Weights of a small multi-label image tagger.
Model: 5.92M parameters, 32-pixel images, norm layernorm, patch size [2, 2], depths [2, 4, 2], widths [96, 192, 384].
Training: adamw at rate 0.0011, 31400 steps, batches of 256.
Rows from block 3 of a small multi-label image tagger, named by matrix and row number. Rows with one number belong to one neuron. Each number is 500 + 25 x the weight over its row's rms, rounded and kept within 0 to 999. All counts start at 0. Numbers have three digits each. After the name is the row's rms in percent of the matrix's.
After each neuron's rows are labels from the 100 images, of 14848, where the neuron reaches its highest value: "patch colour" is the nearest of a few named colours to the mean colour under the peak; "strongest on" is what is common among them. Only what is clearly more common there than usual is listed. The data: fractals drawn by 1,000 iterated function systems, in grey.
# fc1: MLP up (model.blocks.3.mlp.fc1.weight, 1152x192), inputs 96-191
# fc2: MLP down (model.blocks.3.mlp.fc2.weight, 192x1152, transposed), outputs 96-191

fc1.36 063:499470491489464490501466501505523518503499505516474508508494483560466484466469520493533456542511459474473457521535480511481494537509490507517473508492515542503505500482485481494478478490513513509504444528521481468552544466525477494513541500474481497478507488471481500529522464494473533501
fc2.36 065:494511533516493484470499467517525473501533509507483499472536564483478480523493531520520538515522504502541523498527466504489507478449538488480495488475540463507490461516516484499540467428489490508488543513501482520486505477507491498525488479523536516507483481491497512478496503546474503483
patch colour: white
strongest on: dark on light; five maps; dense

fc1.541 137:540464532447446496484460510494474492464484473475472512483517495500528517527514512470454536510465442502508483494543478511488484508510495490510506470449490496513528480518503471505482496530488502507516490522503497523533522488470501485503560501478462508491496471468504467494471533524513494506
fc2.541 148:483518532522520442506519482516510525509527543535496500489541569476499483486558500506518474498562484509529464534500521506471482503532532486505480536539523493514471480516519518505456525488485467510511524504542558481485505500507496520507464480496518510472494490500490456528499493497489489524
patch colour: white
strongest on: dark on light; dense

fc1.676 061:473551494522507484562519484472531459583483480516507525488523466475465486500467492499504470512502491509484464513488498527456513502497498501475487507488472496505504512515472505452472467483472511501460493474507480545492498531494497494513513466475464469473516539494493525473508488517499470466
fc2.676 070:528513478508487479443501491531526487472529441480448478483490515500507498500481504485471522472578483493536494580519512481507496498472473502470475525510497480495502489486469499513485505465542510506507525491494467470504482498515521488511513514464524515513468477499498529500498523503499516505
patch colour: grey
strongest on: dense

fc1.686 071:495501504481511493496462499508493488564502505525512499505494445542457498499469511494520515530493455457487450493526493497478509512525486486511485535452523496510513517504478466496461492521495522506492440505531481495533546476531472491528533490464495508476532519482488495539489529491491534496
fc2.686 076:484499518519510492459489495528590490465526521494503499473516582507516492519477524526524532520534501511547528515540466499495478489459530497472473479478557476499481471489513499507539478442498489520482543514481464518510497478510494487503490470514520528475495498488501512500499507535495485480
patch colour: white
strongest on: dark on light; five maps

fc1.335 058:506484486528427521477465506517476509482477524513450519497521533539531445484566515479517458533493491505481500514468471489458463488487498492518511483499494557511490511494487510530517505439498507518532490516547465463518517524513486477533528531498498501476487509457457437511528455504447519499
fc2.335 055:511533508489520483496523480488490469478531467486472498478504506481439510509508550490532501509462468490526494508498486520495495441485515479486488473496527461502494502518516508466518460617503504522515510492489522542524506489495502508492523477500546501493439501487523507426498480508481501511
patch colour: white
strongest on: dark on light; dense

fc1.105 238:479496527456504479516473525516459485495488513486509470507478504442524514510513513507462518509469503500469496482479478475512535525489526499481512517491503460556509457536512501523480498495492525532516528512476530468523473503484429492465500496450532520494445504497508492490515507491493551480
fc2.105 245:478465496497508533522495464476472493509497503509492506488490493539537491500455478502544443490483480503516500522517510486532511469452475477502494546535477482485530466553483490515517487433492488503506456518508484469482455471478521507495533476509503495504512454494521473474491489518555476491
patch colour: white
strongest on: dark on light

fc1.699 065:455481512538507507531510510486515471531519485485554525507506428463486500540453492513507519494504485492492514503570478501515496479499520499511475492550481484487503501511493474478527505437486513501508526479428511516497492494502512448478523471505487461493482515511510445480511553501518509484
fc2.699 062:501522521501493508502481449519473492470483554513487472497521552508551526478495445495449513474562520506493437487525512517492494503509462532492502509499474526489483486485489463520436478487527476507487534515490461504519511499514486508511509527509463515495513489491482550515495528493506528504
patch colour: grey
strongest on: dark on light; five maps

fc1.579 052:492492546474516483448493508528548495489517532528556486510467512471520445514499494491489516473516540461532535490509544515546492453532486505540524480500489458448491514479487501495483493536506501482534550528469512482523488491497505537448527508519519550541509529528516547483443482479515473492
fc2.579 054:486501514504506503571477477498422528538471484525537494512498506523530559471506474534458443498480547505474442452510526514516497488532500495499517530510518532497492497504493519487489509512481486497485476499515562526467482508515491513505480472462498492500514542501516487506533468469525477473
patch colour: white
strongest on: dark on light

fc1.583 054:515484542532483496476500514512498507485498521486463491500484504484517461523533477506505526467471555513495564479482450500536438529524454508555491512464487509485480521492554502466474507534497494508580447520463518450556479523501493519498526510512487518503463461540489522530482431485486484515
fc2.583 056:486478508484517514525493499492464500584470521580491509504496487525481535455541472504466483487499506507470540482481499527504471517531490473524518489487434530512497511498475505510446527563483492498516488518535557504485475515523504515504476495516475484558519530536532467473511478492524508485
patch colour: white
strongest on: dark on light; five maps

fc1.24 222:519502510464516463490496530502491520508467489499472477506476470467489516522483494499452482484476437487512496476448469466472498522477544514489510448529529522504532489506498531478506516484491521481472470473452474485510469527492479469451498514492500485526495528493482507503488485526518545483
fc2.24 182:503464486503507495528580374502495517529516475506509472494492508532494512502474531499531488494506522518514483478526520478515477486494470483492473509494499464498508465526531480522498511444511464501515440525492516480458471485495503513530446451501500490501514489481506530484490524519529488492
patch colour: black
strongest on: five maps

fc1.648 057:515460536480486481493478499506458492460508514482506524500486504497513504514544493507526525469508525506514490524515540516554507521507479495539487520501484511500492503461557465445490569540489504495548436505441514456543466486507504507500514509496496524513472437499485460517490455493561517501
fc2.648 057:465477505484518508528512527509579496550452528618504474524517493513488497485507488485473480544508511507486509459488493525485496514550493501538533452485479544492512481539470493503472492447504497488519531547525523495466505518504493528480471481534470468524544532516520493482479492508513508504
patch colour: white
strongest on: dark on light; five maps

fc1.116 062:500526506442499473484517503499461485516528502484527478506484517507493466514495491510495485483537521475545483509504522520563505477475471514521492519480508501449496481485514492509450511515477508473523509500518492499556464494488497542438536472498468550535494492527500543518447453504530490499
fc2.116 063:503502498512477458530484501523589453501480477548516485492472508486515508479494493487482482499526532492504480492521487514496478503559503497512514532501483507470489456533489505524515545464544490503518432521525527478437489490508492496496447479471513473545514551537509522475506480502505483475
patch colour: white
strongest on: dark on light

fc1.168 049:495511507468507489506502508495553489538502484491491486487472454485486496514479487522539531489520485499512487472501469512516508483532483503486479555487498446514478519492491479523491496562456516497492439475459483505525473513470506492517495482470470520466499524516523582532476484496528486459
fc2.168 056:497497510513518509469496515540580493517490476534482552503501510503487526484483494482493531504547492503509518568493502513482479558502479521498466498495480500513493491520479492504438524359518501494523439510495461452485496484507500506505491484499475502549506501522504486494496520502509502498
patch colour: white
strongest on: dark on light

fc1.625 061:500486522458485498450476508505493503510498522492592495504473486524500518541497493497522548495498484461509515498487501508549519520557478507549513498488493465494487500482512468543456533506494488487542456503444470472529492485497499490499508505510558543541500495502483512527465530493546512520
fc2.625 059:470483494501538511497499503499580503505497530530524497506548526489525482508517511507481473547496507515525502473510480518508475464538533515542503472500572515489499494531533480517524496479481482502512493522510547532479519476494467518476495455502490473519547559497524513499499448499534472492
patch colour: white
strongest on: dark on light

fc1.375 141:494442498486493529527491505479444503506518494464463489509507460497526516513480484480476489510458424490495465475541463478483493519477494507510471494484508488520523486502509487515513522515485505498486460491501474505538535462496516451525529476478461472489506478470498450523510546502511518486
fc2.375 147:492524536517528464492528491516552515540492533562490490475504573497506453506502505537515493506556504510513467502484518505475479498501496520495482482525507484505500489500503512507447517458511475517506523516544528513504542479507487541491474483499526514448503516500452510508497502516510500524
patch colour: white
strongest on: dark on light; dense

fc1.65 061:515475510455513518508488508514468484508492455492521475491476451469503558526529501501527562486499502485523502496516523507551503514523492492553483532461497478487494500493519472484443519556476496490510423499451462504511496505460513517503510507509508530525524487497512521489459537494562532523
fc2.65 065:485480502500533507545497526507571504470483553526532497525532542481516510508504505502490492530520510508496511502488497519472517551528510506519516469477547519499487494565507504546474503413494492495528508527528520502464490506518473533485484483513470463518535524482529506557494476494540484505
patch colour: white
strongest on: dark on light

fc1.567 160:508494513442478522521458510484464511484478481484476483492525504541495532522501496478467530512497435507492477505544478480460483516483508492521488480466509486512503473532509496532490510523482501506514487517525503517545526455450492479508547500482487525507503490455497471504485506519491516502
fc2.567 161:492506544521514437496518484521500528517533541547504488486510586459495460508515519549528471526514483510535446497496536530472514504508508457500462508526552465505472451511529489508479513474498479511518517531540537504492490502504499541503454484509523508472526491492482480518498516517527482526
patch colour: white
strongest on: dark on light; five maps; dense

fc1.636 058:490476526530422490483457490473520505438493531509464546511508524542514491487557480486513511536500504489458517519484464471494465533488485498526502471488466557522510494478500499499519433474473494504541493488489480442513502462529489490479515507496495535478463462469468481514525477512472520492
fc2.636 047:500519504496534505450535514490439472504495495530489509496495477487437481518511513488515489535439493501540513492530478520474476462471502512509515480459498463502517458487529449449456479499501489504533497516499509518483523504502489512508499482488522475520495496524489531442474481517492523539
patch colour: white
strongest on: dark on light; dense

fc1.575 230:527515483461450470506514524502497499490503535489511518525517536528489492465498509475471505490508519479435480498521508514467508468489476494512558500485531506550488435502520495471492507487501528562474489508531505489499501484451498484484488528455468474464528463494511481505507498496487503540
fc2.575 152:535491516493470525496506427500539459535506484519532494481501492475518492492499443520503499537512459473542506512495502504495511517508449528482499488466481499459498530474492506482457514468499450452493501518498476524489484507526552533498501489540540502489484520522525537484536529515528474463
patch colour: white
strongest on: dark on light

fc1.30 059:479478484458498505484473496504487480490519498454556500520497458494483520519482491493528549488550475479501484518536489504548531546534490498507475515481437471517488501494483450504447483519489504474518447502425502510558471465504499515483523489505503509502494476500505536500493516513506519500
fc2.30 064:486497504502516504485497513516614474499496526579525498504509530499506494502455484514491504525514519505514470545525492509480484484505501511514480494488523510482514470521484482464493519347533487499514523524506471474435513483517490476519494487505509495542527528510513521503489497514539505513
patch colour: white; grey
strongest on: dark on light; dense

fc1.404 225:505513502444464490486480507518489506462473516481489544462509522479510515550534556534494515485519534492468505514465492517479485501486499443494514462506472495511518495530533502487508469492486497529489544552495505487487502502481494470467535538472448499478477458480474480501488531515474481530
fc2.404 250:487526521491508485526506476528459564501529522498490468486503533526460517469501478478536482476493461498461480490446509501442477492511523491517517531520526497542458492501521496524532537546535498535514492477497549474474498532507450531485485493478498538536512520509474500533505470515470516519
patch colour: white
strongest on: dense

fc1.410 052:510513494483462507488508513500552445511518479459532502514495497489490512509438500491512510484529539486508483494523458529544495459498525493489472488508495436488472500469493446501494507485467503482511475520439516518552449489504515487491521529493524521532462529491491490525465507509486490487
fc2.410 053:465510508492498491539487479519411488497470520567480481510485491499536509468509470522470497488536530519507436506470538546491481460554475534507472501476524530481507491521482474497439516475587494499495541506527481479466535488507501502514491477504505489500516511504504535455497500480521497494
patch colour: white
strongest on: dark on light

fc1.97 080:462509512523490508513488476479514468536496486514524529510531443509486512511475477500495485535514438508447472514492486518469516501460519506465490492507486568538517502519461512461490478484500497526490503476475499520538532498529492497484522451464463447511467524507514509500548488516469490476
fc2.97 100:529527514507495492454506512519537500485516511523470493481496544508507454514470497498491529482520495496534455538520481490509483471452470494482481522481493466491504482462491478484513483424516502501502506499503448501507495485510513467504528496490521505481472472512459517487485540531482521523
patch colour: grey
strongest on: dense

fc1.710 066:503516500463518487535471502512566482527482513531516489504449491458486440501495506540506580494488512479510506462532489488514531476500515516520492531462500426480490515478494488489460508508537504506507505531473534531519524491480498532492520487494504515486511546533510558519463490482521472505
fc2.710 066:487492512522504512497491467532492530492507489477525484487477529520509528495486501496488473498560519514473447586518539509498474569487509500491477528491499499525491505551441517518437523460500485504480462508495470472492465466523498534516490480464482506496490471481520515545501498490521492474
patch colour: white
strongest on: dark on light

fc1.138 049:500475490491491492486508498504492496481514490459467513513503465487533536500484481474535505454529524494502531502511477512531491461513522502518474560493493524493504506535497499501475505549483501486519475484427459487490442497469504506522506505483431513516503492514530550467464422499495506481
fc2.138 051:517501529492532516523505529529536506502436540542524524505511483508502505471509470468505538483520533502503508568480494521492500537537482482499487486441507515500496472529506508483494513416514506491534487516525509515475496510533507517496490483505455491544498532500511525505493493509553514481
patch colour: white
strongest on: dark on light

fc1.51 057:511483514506455499505486511502478500519498505524492527488546508563475516503488517492506438517498523489484496510525443502482480491505484471528475499518516561477510510505490514472494512530446526503532456501495467461519500515517502477508520493477483512525465458500480433525484503484476528486
fc2.51 055:467517517513506472476506499526502459465502523503478485504472553487511501482534510491498519507490496503537563447493508531495485436530484507495506439469499493482470467468527480509487452531509477514498552524535508542509512500508471498466500504521513500483513524468508497477504496531483499490
patch colour: grey
strongest on: dense

fc1.630 269:479481506441493471489547517494502493477491500474513513455514525500518498551524529494465468520475527471513502469467525532464513478465512477483461470500484489501532502498519490484473493474481509482484491507476519461489509491475520499468496546508505479485484466520509499471535474558487471520
fc2.630 250:495508520501471454510474498511491511509538494505531507540478523455527469425484443528532497535487434519473462511513521531507507479488448530492483498491517501525480461484483484468476492480500508532483524491490482537504486499463506482505495474490519501495548513554466510485495531478573481495
patch colour: white
strongest on: dark on light

fc1.10 060:491480548496534534479456505527500511541496507553570515502475520507496452506488504517489561538452501482486495485537522501491513475531483508544531502478479503500513514470508485504472548475555488529529488521478517497505528474496483509487511476495560510505508512513481472500487479497507499530
fc2.10 065:486507511515506517482487495478539499484505536467504456495501550504517543495482515516475465514518511508486436457515497497501478509457529469499515496472536523509491521492519523481481437618447493499473535487523485542505503508519475521512504486482471475439504517486499522548507493492511475463
patch colour: white
strongest on: dark on light